Rows from expert 34 of block 7, named by matrix and row number. Rows with one number belong to one neuron. Each number is 200 + 30 x the weight over its row's rms, rounded and kept within 0 to 999. All counts start at 0. After the name is the row's rms in percent of the matrix's.
# up: expert up (model.blocks.7.mlp.up, 64x64x128), inputs 0-127
# down: expert down (model.blocks.7.mlp.down, 64x128x64, transposed), outputs 0-127
up.17,118,144,238,128,152,211,194,171,218,203,252,200,232,177,215,215,200,193,207,199,205,154,197,161,165,212,214,184,224,119,189,192,224,221,205,244,203,202,177,186,227,239,209,200,228,165,189,227,138,226,213,169,185,159,240,147,176,252,219,183,234,154,187,212,239,216,226,189,210,245,199,223,219,188,198,183,275,174,186,184,251,233,225,201,208,223,172,222,218,176,182,212,213,219,209,200,199,236,155,147,147,197,217,215,163,204,148,221,224,169,218,160,193,196,263,182,166,226,209,211,165,186,263,194,253,213,165,182,227
up.18,119,156,244,218,204,168,250,239,208,198,174,203,213,192,157,215,212,163,160,263,202,198,171,185,207,142,222,205,193,206,200,243,166,163,196,265,185,177,219,198,201,192,213,125,191,177,213,173,175,152,198,151,190,216,207,234,226,205,191,232,190,232,194,156,190,193,195,197,144,254,177,186,189,212,181,199,230,177,148,210,161,179,195,219,181,219,163,171,176,238,169,170,236,227,238,261,198,192,198,247,245,210,215,136,213,248,229,205,166,226,233,249,207,185,188,208,193,124,184,170,187,238,245,219,186,196,264,176,202
up.19,105,200,262,154,197,248,181,185,199,178,186,165,215,159,234,199,178,217,203,230,186,155,220,252,132,154,145,229,202,176,205,221,161,250,173,170,186,158,253,245,158,247,172,225,207,180,271,229,193,220,168,165,179,194,164,159,223,223,181,209,222,201,222,247,205,210,208,173,195,187,257,201,240,216,204,191,185,212,181,201,188,200,167,205,203,191,206,168,194,237,178,226,154,231,183,220,237,201,251,215,184,234,205,160,175,193,181,196,193,259,229,181,206,174,215,156,169,201,220,190,170,205,248,213,198,150,229,118,229
up.20,079,198,175,181,216,199,238,248,169,164,171,175,183,203,219,260,198,176,227,186,207,209,251,218,161,138,208,197,189,192,240,199,191,235,196,222,202,187,232,175,188,251,179,211,234,171,223,178,218,268,207,128,217,168,184,162,199,195,192,234,197,147,192,142,205,185,229,218,198,132,194,162,177,191,190,229,208,145,215,236,180,282,224,239,175,173,216,210,225,205,134,225,203,196,204,158,203,164,178,229,186,174,218,236,217,249,251,177,179,188,219,187,166,236,170,201,213,219,199,173,146,237,160,219,158,213,236,156,205
up.21,101,205,221,250,202,181,191,196,195,129,256,222,168,184,178,207,223,232,213,198,203,181,166,249,201,231,239,203,199,180,185,194,209,155,242,160,225,220,200,173,224,171,194,226,202,219,162,175,202,122,209,182,198,224,199,184,183,182,188,181,168,236,199,252,171,172,175,141,156,216,205,215,201,222,208,196,156,173,180,198,221,166,196,179,204,236,252,182,212,225,200,208,294,229,131,184,180,211,230,232,237,189,223,258,218,200,202,171,199,172,176,233,249,247,254,203,175,161,252,167,173,202,137,197,242,170,225,178,198
up.22,103,228,168,210,184,164,190,218,214,130,187,223,225,204,149,245,226,186,192,209,223,183,217,214,182,205,225,211,205,164,209,161,196,247,144,235,218,142,234,182,230,209,170,246,174,186,189,190,198,205,238,161,235,154,157,162,161,182,183,192,180,202,189,204,198,229,150,191,179,210,204,154,152,171,233,172,249,168,256,163,237,185,244,183,179,192,280,181,234,206,194,243,203,214,223,172,231,261,223,181,212,179,163,221,169,181,199,246,181,186,177,211,238,218,224,186,142,276,222,188,190,210,208,193,164,249,214,218,221
up.23,109,183,200,228,200,213,247,125,199,207,188,202,161,212,220,184,158,212,225,197,192,228,179,192,200,228,210,209,219,209,214,230,152,196,225,147,196,165,205,170,208,188,201,248,235,183,176,199,197,207,206,197,166,253,209,176,156,258,193,196,146,231,192,259,155,214,158,220,228,227,226,206,210,165,169,193,178,208,227,203,240,175,194,181,212,143,184,121,136,219,213,250,158,222,225,221,218,223,219,231,191,232,246,238,221,193,198,181,177,174,195,256,245,218,189,185,160,155,193,166,228,217,208,122,204,229,225,148,255
up.24,096,214,160,231,202,179,186,220,171,239,196,160,166,216,205,211,242,223,227,218,189,210,190,222,140,254,191,172,190,254,153,195,144,225,226,129,159,220,213,240,192,266,186,209,171,170,180,236,156,173,187,159,235,185,204,181,168,186,259,236,230,147,185,229,236,196,225,228,220,184,242,225,182,170,156,153,217,184,201,211,172,237,190,170,216,158,210,179,229,188,207,186,234,207,262,206,189,220,192,185,188,204,244,173,234,188,240,172,237,178,184,219,222,206,171,209,146,238,159,202,264,165,226,200,180,223,174,165,174
up.25,109,232,179,195,200,175,201,182,156,197,193,240,208,225,174,206,137,179,192,182,178,178,222,249,175,234,234,235,184,250,205,192,223,145,166,194,238,190,233,158,235,184,250,267,228,172,191,169,202,207,248,153,222,146,191,220,209,217,177,200,204,179,215,180,193,169,200,140,154,224,212,211,184,176,173,210,199,178,238,197,200,211,155,185,199,214,223,207,191,212,202,187,247,269,217,182,180,218,235,252,237,205,200,188,218,208,176,215,194,276,181,176,190,197,202,142,144,185,184,263,174,193,212,236,232,123,173,258,168
up.26,104,199,196,218,189,246,207,179,224,136,186,235,207,208,212,215,211,211,206,193,249,146,179,250,200,216,203,254,190,176,241,194,213,212,103,191,233,166,185,193,234,187,197,169,197,206,246,201,223,146,233,239,243,254,178,222,191,177,203,230,246,149,167,199,137,185,142,225,195,184,185,206,155,174,168,224,168,160,167,193,264,188,157,181,195,168,164,202,191,216,186,151,190,211,172,226,188,221,201,268,170,196,230,212,179,183,191,221,179,204,199,224,222,188,204,231,151,253,243,221,208,215,141,185,213,160,197,170,219
up.27,101,198,211,182,207,196,170,183,244,247,239,247,226,208,248,184,163,219,150,177,196,169,201,185,220,234,184,159,235,187,225,179,137,270,264,149,237,223,179,197,208,181,169,188,205,218,209,179,135,241,176,184,209,213,162,220,219,215,188,239,187,179,263,217,221,171,177,247,210,154,153,198,238,203,245,185,244,198,247,221,178,177,157,211,172,178,235,200,177,203,257,150,137,170,191,182,209,205,226,211,184,209,196,244,228,162,219,180,159,252,242,168,202,176,200,225,234,197,200,168,183,176,167,183,185,198,186,234,211
up.28,106,182,154,196,200,190,222,234,175,196,216,198,219,192,198,186,118,225,170,196,208,223,230,173,236,202,221,195,192,211,188,142,214,191,173,214,202,168,163,217,233,169,179,230,167,180,231,182,236,259,238,181,224,227,200,210,200,224,214,214,186,212,183,178,221,214,172,225,189,215,194,168,286,157,186,189,157,157,262,201,212,152,237,222,153,200,97,229,222,242,181,181,142,196,239,172,211,190,227,205,243,154,159,176,217,234,216,151,235,172,198,251,214,229,234,201,157,222,203,215,210,167,207,216,189,234,229,208,158
up.29,095,185,192,175,234,193,199,211,180,184,206,151,235,184,250,175,200,160,239,175,209,213,202,186,239,198,221,197,241,159,258,196,188,212,221,173,203,147,208,223,174,213,225,150,168,187,148,165,199,176,170,213,210,216,231,161,162,151,171,235,182,285,228,203,150,204,231,191,112,273,207,226,227,185,160,219,222,149,249,185,169,190,209,228,195,152,160,196,181,189,241,173,200,166,209,210,208,294,171,195,206,176,231,190,215,224,233,204,168,212,184,203,217,179,190,225,219,200,230,196,215,179,237,200,204,211,176,261,203
up.30,087,219,233,187,187,187,169,207,148,190,185,249,252,190,225,203,225,125,199,216,190,208,230,170,198,267,210,202,196,162,172,180,228,209,187,169,243,143,166,182,196,210,174,244,206,190,267,168,237,167,204,177,180,225,212,250,216,184,228,139,195,209,206,190,165,207,210,164,247,218,214,170,242,156,171,169,196,164,204,245,137,186,212,202,197,226,177,230,245,248,205,191,204,179,227,225,174,184,195,207,179,151,170,190,168,206,211,218,214,191,255,213,165,209,131,248,177,239,243,198,179,170,233,238,198,199,238,144,219
up.31,091,181,176,209,217,173,154,262,240,150,247,162,186,228,155,179,162,230,185,216,239,200,227,205,204,208,222,139,192,149,199,172,227,196,260,184,194,219,200,243,246,152,207,192,218,164,251,184,185,220,169,184,204,147,212,204,207,244,208,229,210,222,234,229,179,170,226,166,190,170,194,182,241,199,215,168,105,191,180,261,187,175,190,197,177,200,229,153,185,235,181,198,235,186,197,217,173,179,196,224,208,221,218,239,236,169,153,184,192,259,230,231,228,218,222,212,229,203,230,229,179,135,162,204,218,189,200,153,176
up.32,105,184,196,182,203,197,187,181,144,188,204,170,201,222,209,185,205,201,180,204,182,152,182,203,220,193,151,186,183,165,199,196,194,180,234,175,209,190,209,255,181,207,185,239,255,136,291,250,222,206,231,160,210,180,210,166,166,211,222,201,237,178,222,165,218,174,150,194,197,156,236,169,237,213,161,173,179,258,230,214,197,236,225,187,167,169,261,154,279,205,217,190,234,185,199,249,232,223,177,229,237,238,208,250,160,212,209,223,183,197,205,207,184,171,167,261,174,153,222,167,200,259,154,207,235,185,188,202,201
up.33,096,201,162,139,214,206,168,220,173,282,186,173,204,225,168,232,165,190,197,142,214,168,198,153,153,183,189,218,221,169,220,157,212,132,213,183,206,194,218,192,217,207,191,219,229,134,218,178,204,211,182,209,219,202,224,246,176,185,197,205,194,209,201,181,259,158,247,204,214,248,155,169,231,184,204,206,247,217,224,208,239,209,155,154,158,161,192,242,210,210,213,196,212,191,220,175,212,172,233,203,163,183,171,185,203,190,204,215,263,212,275,190,178,247,199,177,199,245,238,235,235,161,211,261,188,231,174,243,151
up.34,103,173,199,230,152,202,220,203,186,208,193,146,135,181,206,191,240,173,193,239,165,248,238,187,199,204,188,189,189,214,153,199,228,173,169,176,166,194,225,161,171,209,178,214,258,179,197,210,233,177,162,198,163,241,164,244,230,204,228,223,217,159,210,218,180,243,168,239,259,185,215,176,229,123,232,179,174,219,185,217,237,206,169,213,153,201,236,218,234,200,188,229,180,144,203,214,202,192,193,231,209,224,183,233,194,197,226,173,211,113,212,245,274,174,179,228,216,168,184,209,241,229,185,166,249,225,197,144,187
up.35,107,195,246,181,205,242,234,188,220,264,206,202,281,200,167,198,195,168,231,200,181,130,190,171,238,153,190,209,219,185,174,216,214,181,205,216,214,191,220,218,245,187,170,205,221,198,173,197,195,142,220,202,212,203,191,232,173,175,193,168,216,196,206,266,194,245,138,188,234,179,172,202,195,209,221,207,240,180,165,222,196,210,211,177,172,128,144,190,211,222,198,223,191,187,218,179,182,216,216,211,144,219,249,198,205,177,255,219,198,250,255,223,201,166,160,133,138,193,221,233,230,223,191,151,261,162,185,229,170
up.36,106,160,220,223,140,212,181,197,209,176,186,241,206,199,222,203,170,223,209,182,205,198,244,218,229,199,248,222,217,205,187,217,253,228,211,230,229,219,158,130,251,168,205,224,244,153,237,157,192,199,188,240,143,183,208,212,184,213,191,146,195,198,182,240,235,181,169,234,230,237,192,185,262,156,236,176,133,201,192,197,235,128,150,163,199,180,199,186,175,195,176,150,191,189,211,248,232,198,252,219,193,176,165,210,221,229,220,181,280,199,235,221,195,185,184,189,193,153,163,224,188,162,190,212,249,186,181,183,209
up.37,108,200,193,208,239,175,168,193,198,246,208,210,169,163,200,204,166,165,144,178,204,124,179,189,188,222,199,197,215,250,168,162,271,199,144,216,225,168,175,222,217,192,175,198,173,214,221,169,188,193,223,199,196,213,240,216,199,222,209,226,176,187,234,215,199,160,202,218,203,164,198,283,202,167,240,213,143,176,226,161,222,211,216,234,199,242,214,218,211,180,157,153,159,211,217,194,219,218,254,244,196,187,195,232,198,220,221,216,208,252,235,216,195,210,169,213,168,211,176,177,284,159,142,126,207,202,196,129,202
up.38,106,159,195,203,244,150,182,210,207,264,235,167,147,210,215,216,201,205,183,220,234,208,216,143,167,214,184,215,176,238,247,207,167,182,196,223,213,129,176,210,245,191,149,195,150,145,225,195,240,208,171,184,178,205,248,256,169,206,227,185,192,221,237,182,241,135,168,210,194,175,189,210,219,186,195,199,243,245,224,172,183,216,182,213,209,189,154,188,207,194,212,168,188,154,198,222,249,232,194,250,229,165,169,212,203,199,223,217,181,136,188,203,175,182,164,231,184,212,182,223,237,151,256,175,176,232,210,265,239
up.39,109,162,241,165,207,189,198,171,188,179,184,167,153,200,246,223,174,181,177,190,176,216,238,171,210,228,190,175,204,175,193,209,159,149,184,207,203,180,262,274,187,218,150,194,165,222,240,188,227,112,189,170,171,195,182,217,229,192,212,192,233,267,234,179,191,164,182,231,220,201,213,204,214,190,143,194,190,180,213,194,180,207,231,204,213,156,217,229,198,263,208,194,140,208,228,165,200,194,224,178,200,188,217,300,214,189,255,223,164,178,262,194,215,249,159,205,164,155,237,186,229,187,239,208,194,207,194,225,211
up.40,093,237,225,186,187,208,163,244,188,205,244,231,157,153,227,196,179,202,229,208,225,178,209,189,195,176,195,222,192,202,215,233,212,229,212,142,186,165,197,201,227,261,147,174,223,199,228,201,150,149,208,223,200,215,259,204,211,223,226,190,176,181,173,183,197,193,151,201,226,120,233,197,212,272,262,172,191,181,185,213,231,214,212,194,197,177,122,218,207,173,241,205,145,170,203,217,167,209,177,173,167,206,165,260,201,187,190,170,228,229,201,182,177,228,248,169,149,236,195,280,200,158,201,210,212,155,240,184,186
up.41,095,221,202,200,248,200,180,193,205,169,207,246,220,234,209,202,200,151,211,207,236,154,196,180,187,199,224,189,194,212,223,192,146,262,247,257,265,200,190,217,177,219,176,179,204,170,191,158,215,164,197,183,222,226,222,166,183,239,215,175,187,183,242,234,158,211,205,179,233,173,171,205,196,230,192,217,253,181,143,203,165,167,219,251,190,191,169,213,121,211,171,217,246,204,185,204,206,197,221,248,213,145,202,125,157,193,203,190,191,144,176,190,235,135,201,209,211,216,251,199,155,253,254,182,157,194,221,163,188
up.42,103,199,209,175,207,221,202,155,226,216,138,218,193,196,163,188,195,169,204,217,216,227,145,141,150,240,179,167,163,204,204,214,206,198,245,219,231,196,220,223,235,209,174,96,174,193,223,201,170,183,174,241,256,157,182,197,216,159,188,247,162,190,159,187,230,206,233,258,163,216,185,211,183,178,196,189,171,188,208,196,248,220,200,216,192,207,222,228,241,182,159,195,151,211,234,220,207,248,176,227,253,156,234,147,198,207,244,190,223,214,190,216,177,147,187,223,258,193,155,242,260,201,221,185,166,190,208,220,188
up.43,099,209,229,172,140,216,203,213,211,187,181,207,226,229,196,178,196,160,134,198,211,211,224,219,211,261,183,169,220,166,232,181,185,302,154,154,180,176,201,206,210,125,206,229,194,188,198,199,232,179,187,170,247,195,202,186,170,245,185,226,191,204,209,90,161,174,198,153,155,207,211,211,171,181,185,201,235,200,153,195,227,206,275,208,181,219,193,226,193,205,203,226,170,215,194,215,188,210,212,218,237,203,222,250,209,216,231,237,181,193,230,236,119,218,206,190,256,232,225,208,198,222,165,175,189,185,192,173,216
down.17,109,223,274,193,181,152,199,223,205,209,184,174,204,208,212,197,177,194,167,133,232,221,182,222,156,210,209,188,209,163,209,172,171,265,214,206,212,181,185,190,207,262,229,192,155,218,186,145,266,204,219,191,237,271,217,225,218,188,156,244,184,220,223,168,157,230,216,190,250,185,174,158,205,215,254,198,220,176,172,216,225,163,167,214,245,201,217,193,198,215,264,163,199,222,251,155,232,218,249,253,199,200,232,192,209,235,220,152,183,171,232,190,187,195,146,181,154,230,210,225,202,204,204,170,180,179,209,139,207
down.18,122,206,219,200,195,240,139,172,244,158,236,180,163,195,186,187,212,211,197,212,201,164,212,135,250,182,183,240,212,187,228,220,222,181,146,168,150,206,221,183,134,188,149,196,216,174,189,224,186,190,155,197,173,221,219,236,193,252,178,198,206,219,238,245,232,162,209,146,224,176,216,243,172,277,160,172,197,156,175,246,218,202,240,183,171,159,227,194,157,203,253,222,217,235,184,224,244,196,199,180,163,230,246,143,222,212,219,213,197,192,239,172,189,178,192,189,209,149,183,188,216,216,237,234,206,202,219,140,210
down.19,095,158,190,203,139,217,232,188,237,158,159,158,198,250,237,223,209,181,211,228,205,203,194,197,160,274,185,149,238,197,207,197,210,254,192,213,232,239,221,150,187,194,226,208,163,214,169,152,203,231,144,191,268,172,207,208,187,208,218,191,224,198,209,192,194,262,229,206,247,224,135,170,225,183,165,192,122,178,214,173,197,199,201,193,163,159,169,234,221,162,227,192,177,205,210,197,204,193,223,200,221,191,215,225,232,155,218,218,281,203,252,175,202,225,198,211,216,189,246,227,166,202,234,217,169,168,164,152,201
down.20,081,226,219,203,210,198,214,231,200,173,234,238,198,217,217,167,191,210,174,206,170,209,152,239,246,299,211,235,224,232,213,178,153,204,221,228,241,201,173,189,184,169,248,234,159,172,185,226,146,215,189,178,211,163,183,172,207,207,223,175,193,243,170,155,177,226,205,178,252,214,254,186,159,184,232,197,191,235,212,182,201,216,239,173,186,221,227,205,210,212,174,201,237,144,150,143,203,284,195,232,226,245,212,247,164,177,230,162,184,177,204,156,207,222,204,213,182,228,169,140,140,204,195,190,157,198,194,182,201
down.21,104,199,241,225,197,186,99,213,152,198,212,215,211,193,191,195,147,172,188,199,204,187,213,236,236,211,201,158,217,171,209,265,183,192,179,189,199,168,180,165,211,187,166,239,240,222,162,176,243,174,248,194,180,155,204,159,231,179,179,212,171,202,238,187,253,159,198,226,129,167,174,199,212,155,229,186,249,183,171,190,269,193,208,210,209,189,231,211,225,230,188,183,234,196,189,226,142,230,217,246,204,203,214,169,172,252,241,226,178,237,172,226,193,225,193,179,217,191,145,171,141,242,186,193,199,201,215,262,190
down.22,100,222,278,212,167,204,196,186,167,200,226,264,197,222,169,163,221,200,161,144,201,197,212,236,177,255,199,189,275,195,273,194,200,223,173,197,226,216,201,232,167,129,211,213,200,221,179,166,215,186,267,272,235,218,222,146,225,236,181,156,178,173,182,198,168,177,202,173,209,196,241,231,145,189,196,224,179,184,242,216,182,191,233,194,185,230,202,212,184,176,156,208,202,218,180,237,150,224,160,238,205,209,210,200,171,220,176,191,135,186,195,158,186,212,171,176,179,270,184,186,189,239,183,180,233,198,197,205,194
down.23,106,218,206,206,278,149,191,238,185,226,179,190,245,200,212,201,171,195,185,211,242,155,215,201,191,239,181,213,197,200,172,132,207,291,175,252,210,226,227,211,159,211,218,172,144,189,200,232,211,192,166,184,237,195,168,227,189,194,211,186,191,164,239,184,161,183,220,182,214,243,211,176,189,258,165,200,213,197,207,189,159,172,203,220,248,228,220,215,217,146,268,173,184,152,219,182,134,164,228,194,184,198,181,161,197,211,223,138,167,226,198,175,149,216,205,209,232,164,214,237,207,255,246,198,189,241,178,226,185
down.24,094,240,183,169,173,179,222,205,195,171,200,210,220,175,222,216,265,171,208,168,229,150,261,146,203,210,209,224,266,193,201,214,271,241,158,280,190,171,193,189,197,182,236,223,152,202,185,222,160,191,235,249,207,211,149,186,186,174,212,207,237,197,190,166,186,232,116,232,210,252,155,181,180,190,195,199,219,188,187,200,243,202,147,204,156,219,190,221,210,202,149,211,251,231,208,199,249,176,210,192,196,198,211,208,231,178,243,240,139,223,210,175,175,195,203,219,161,209,207,163,164,158,222,200,151,199,208,195,175
down.25,109,185,268,279,155,231,193,197,221,208,251,222,165,192,159,232,212,209,203,211,240,183,234,238,209,206,209,216,173,157,221,235,155,210,219,200,220,170,145,187,221,217,253,182,204,210,187,206,206,255,223,189,233,166,194,235,221,201,170,206,170,182,209,111,223,158,189,200,128,197,168,154,186,140,233,210,199,210,233,194,256,185,140,143,196,228,229,195,197,148,194,197,185,197,167,231,186,166,201,235,182,190,190,142,237,200,217,174,203,172,225,200,214,203,174,151,225,187,217,203,197,236,218,147,210,206,174,234,195
down.26,096,201,193,149,216,225,173,238,181,220,207,245,223,190,228,162,207,222,163,148,205,206,179,180,188,152,172,170,266,232,209,172,242,193,204,215,200,203,157,222,160,198,175,201,127,199,195,216,222,179,196,158,191,224,161,116,228,237,189,172,145,212,180,181,254,180,266,208,207,197,144,229,174,151,150,175,189,202,226,223,199,184,214,166,205,181,234,184,230,224,247,221,170,213,203,192,147,238,211,244,223,244,144,228,206,192,190,181,183,160,244,209,188,260,174,201,217,228,187,183,217,227,205,250,187,233,180,178,190
down.27,094,237,197,176,179,217,210,216,139,178,171,206,179,183,190,174,109,219,166,204,162,192,240,218,186,139,167,252,176,236,231,163,163,215,220,207,222,172,243,190,196,229,178,242,201,230,233,227,150,147,179,179,191,209,236,246,221,196,206,182,217,216,169,151,142,249,206,163,205,185,184,185,202,166,197,225,195,216,184,204,191,172,161,212,189,174,174,183,194,210,214,196,201,231,180,218,243,202,162,215,200,181,156,246,196,218,192,149,277,203,216,184,213,225,176,190,189,197,246,228,285,207,144,203,244,166,213,152,215
down.28,110,181,183,179,181,193,185,162,198,177,205,224,173,272,139,241,223,246,169,199,220,155,244,207,222,177,218,187,196,169,225,174,161,233,212,227,238,195,192,196,253,204,198,210,242,222,162,187,179,167,189,183,180,196,214,159,166,172,180,143,212,219,218,165,148,232,189,201,206,251,208,216,278,206,165,170,197,188,245,193,172,214,207,195,156,205,186,221,243,180,201,220,204,188,192,162,241,180,258,193,180,198,193,174,208,223,252,194,143,218,151,180,155,178,145,184,199,155,206,265,242,249,206,137,192,214,232,224,190
down.29,088,262,159,185,238,210,152,185,237,188,209,262,201,220,228,193,204,217,189,177,211,134,172,237,178,151,154,191,226,199,205,169,168,187,208,164,170,213,192,240,190,228,218,184,197,200,184,212,220,202,176,172,224,202,200,198,246,198,210,180,240,240,197,290,190,205,190,200,236,192,189,156,155,262,212,128,173,201,233,207,99,210,158,212,215,157,234,240,190,161,247,205,224,195,208,206,208,214,181,261,174,223,194,141,215,219,207,215,201,239,167,193,204,190,178,144,232,164,206,193,237,187,210,190,167,210,227,204,185
down.30,093,205,227,186,156,231,181,189,250,233,203,147,216,241,222,248,194,235,209,103,231,145,193,213,249,251,263,205,221,162,231,275,198,182,201,245,201,146,210,221,203,164,180,177,219,193,216,210,174,203,177,239,199,222,172,197,185,214,169,202,229,218,212,181,206,152,159,223,178,227,216,211,200,270,250,201,164,186,169,210,230,203,155,249,183,167,195,199,211,220,174,170,210,198,204,217,183,155,216,242,165,226,167,215,192,248,177,158,163,172,187,205,222,202,211,175,202,210,222,211,206,236,187,183,159,172,199,127,191
down.31,088,165,170,203,213,198,217,179,214,181,203,262,226,236,191,233,196,193,218,264,126,250,175,207,221,211,198,195,156,184,214,193,169,233,186,235,182,241,229,169,174,243,161,195,222,169,223,200,208,172,206,126,242,155,204,189,176,194,217,209,218,279,149,225,195,157,195,205,183,177,219,233,261,150,203,183,260,207,221,198,223,238,177,192,170,186,204,179,195,226,160,257,192,203,195,203,211,249,189,167,250,209,240,224,180,169,248,195,243,201,202,179,197,217,161,191,187,183,194,218,157,172,116,210,224,211,217,226,225
down.32,107,220,191,226,237,187,240,206,179,222,165,137,160,205,253,261,173,208,139,196,163,233,220,177,220,219,216,210,175,235,185,151,165,184,174,200,193,204,194,188,197,196,223,186,139,183,175,194,198,196,180,225,190,209,172,220,209,162,122,245,183,153,145,227,229,177,168,220,230,217,216,226,182,212,215,210,221,190,286,161,248,228,157,226,229,223,194,207,138,145,162,218,185,194,221,234,183,200,188,214,213,180,238,261,196,224,213,222,208,208,186,195,226,228,194,254,219,173,180,216,194,218,137,189,184,188,158,150,233
down.33,100,222,198,219,226,244,210,150,218,189,216,213,184,192,240,201,198,209,205,200,234,205,217,201,195,118,220,172,165,136,171,183,158,186,190,213,205,182,190,184,250,150,226,243,159,219,209,217,151,251,213,225,171,159,204,183,231,188,147,182,196,170,199,189,235,233,204,214,229,246,191,187,144,188,153,204,216,189,158,234,206,255,209,194,204,255,174,195,198,173,129,178,177,169,203,228,175,192,160,158,221,246,236,230,260,212,188,161,256,220,192,205,158,148,224,211,193,170,233,222,172,205,224,239,183,222,263,199,178
down.34,106,186,203,191,229,169,208,208,192,184,196,176,214,202,254,173,167,177,177,208,179,195,170,163,204,185,220,234,197,207,192,199,257,118,184,229,228,173,199,195,237,201,218,167,178,208,199,249,226,235,180,227,183,170,232,221,192,181,275,188,150,205,160,241,216,195,120,180,199,262,188,189,224,242,192,212,202,206,225,191,194,211,212,212,230,237,159,160,212,192,291,203,201,260,185,158,187,234,230,151,180,174,258,219,195,178,213,219,161,204,183,192,185,242,242,232,182,127,214,156,202,192,185,193,191,175,197,154,254
down.35,113,215,174,211,201,204,139,192,209,201,238,217,198,166,183,202,203,144,139,206,182,200,179,164,192,214,222,197,174,215,205,185,199,227,245,175,201,228,175,214,187,206,163,201,187,223,198,195,221,166,184,244,121,187,152,146,225,165,273,198,207,204,228,187,241,237,213,214,238,230,216,195,185,134,220,189,228,180,222,253,183,214,226,184,125,189,165,210,228,253,236,166,267,201,193,185,249,238,212,188,220,131,196,163,232,241,201,209,245,191,220,218,149,179,226,192,218,157,147,163,203,216,166,187,199,228,171,196,170
down.36,105,187,168,195,195,216,153,204,224,196,232,227,192,166,212,218,225,228,195,175,204,203,204,165,193,174,279,179,196,160,199,245,198,243,235,204,221,116,219,245,206,273,195,234,260,227,176,216,133,240,162,210,201,165,227,142,200,201,206,174,229,229,175,150,231,167,215,184,167,223,200,227,225,212,233,195,177,154,220,193,194,187,173,188,245,221,205,200,216,148,217,205,237,200,186,203,231,252,232,160,212,232,142,188,205,212,191,184,221,186,201,253,201,227,219,184,225,132,236,218,243,217,218,193,191,163,155,253,204
down.37,103,166,176,190,213,211,198,203,228,242,196,191,196,207,181,179,205,223,212,191,254,161,224,222,195,178,210,182,165,190,158,215,228,204,240,194,220,201,201,240,206,177,198,218,186,192,192,256,226,205,207,170,189,202,182,206,216,207,170,232,190,237,226,155,180,189,216,134,186,191,145,203,234,212,201,215,227,114,316,182,271,160,173,152,213,219,198,170,229,213,202,174,186,192,220,196,210,240,152,160,166,172,149,226,194,180,148,214,142,195,167,199,178,190,207,239,229,160,205,165,272,212,152,165,182,172,194,161,220
down.38,105,264,224,145,203,203,247,208,191,208,228,205,198,176,169,118,217,171,209,207,186,150,145,180,204,186,246,200,163,169,222,188,145,219,163,169,162,236,179,195,251,186,218,208,222,210,227,190,200,193,228,207,194,174,213,199,213,241,192,217,140,152,221,160,160,235,174,184,180,207,216,226,201,203,167,182,257,137,219,161,196,187,226,193,166,189,120,240,241,208,213,176,228,175,203,178,201,167,209,165,157,186,210,228,188,177,251,154,150,237,236,195,214,202,232,212,214,197,250,153,184,204,226,236,223,213,236,235,195
down.39,109,200,188,188,216,218,219,183,191,248,191,197,215,297,258,235,188,135,210,195,196,153,250,218,214,210,225,232,120,233,194,162,137,201,218,214,239,208,203,235,155,194,160,203,203,207,201,226,184,197,173,166,233,155,219,270,182,186,204,113,161,159,258,216,190,191,214,229,190,188,217,191,186,210,280,194,190,205,188,205,181,194,200,183,180,147,208,181,209,245,175,228,176,184,217,225,194,191,239,159,161,229,188,222,185,226,203,163,224,195,213,235,216,221,220,188,196,254,217,241,169,224,211,167,189,207,208,165,187
down.40,101,175,197,194,223,199,205,246,196,202,201,202,185,163,144,189,137,207,164,186,175,187,170,202,195,176,195,158,212,221,194,191,198,225,197,220,215,197,182,250,213,194,241,220,148,185,216,196,228,256,202,176,215,207,160,136,238,203,219,218,225,206,214,162,178,188,211,188,240,182,184,164,216,194,282,269,180,198,186,200,136,236,189,179,228,165,217,169,204,248,206,162,194,234,151,210,200,153,184,222,237,182,212,262,245,195,205,168,206,164,211,183,208,221,167,222,232,270,229,230,204,171,238,244,197,219,102,226,224
down.41,099,191,241,182,198,189,160,164,219,200,174,190,205,119,189,219,230,220,191,210,230,185,212,216,244,194,213,187,192,190,271,212,247,211,165,171,220,220,199,217,234,232,165,209,181,174,230,193,185,215,141,156,190,252,217,138,224,205,228,177,194,235,173,167,197,221,252,169,201,179,231,221,249,168,204,169,180,175,166,236,213,169,165,180,214,205,219,179,161,231,169,207,205,212,136,211,184,155,223,138,189,222,214,158,142,178,230,175,253,176,228,136,190,221,184,139,197,201,210,198,139,202,215,253,181,198,226,234,178
down.42,102,178,243,173,202,197,189,168,222,165,208,222,216,167,191,166,182,229,200,206,235,194,190,199,225,268,179,158,255,242,163,227,236,135,161,171,138,164,192,208,228,201,149,222,190,191,249,213,185,184,214,201,202,188,236,174,196,206,235,235,175,241,180,232,258,200,169,166,212,194,218,200,216,252,157,194,211,216,270,166,166,215,188,149,257,214,170,166,171,222,260,181,192,213,226,180,271,198,170,239,207,187,229,193,178,164,230,180,237,157,227,193,210,223,154,212,213,191,221,163,218,156,221,258,184,206,193,210,191
down.43,096,216,205,196,120,206,162,201,177,197,218,189,201,166,237,229,176,202,190,134,200,267,146,206,170,198,145,148,203,187,175,202,178,229,253,211,168,200,223,155,235,207,250,211,190,201,214,181,234,202,275,236,113,237,195,182,176,195,133,219,172,183,191,258,207,200,185,168,192,206,202,244,168,186,225,199,187,252,209,210,167,202,213,172,218,232,192,200,181,172,189,195,203,181,186,162,200,262,169,243,177,199,159,190,230,219,235,175,196,228,229,179,182,189,152,230,219,174,182,223,252,175,210,192,263,228,210,199,213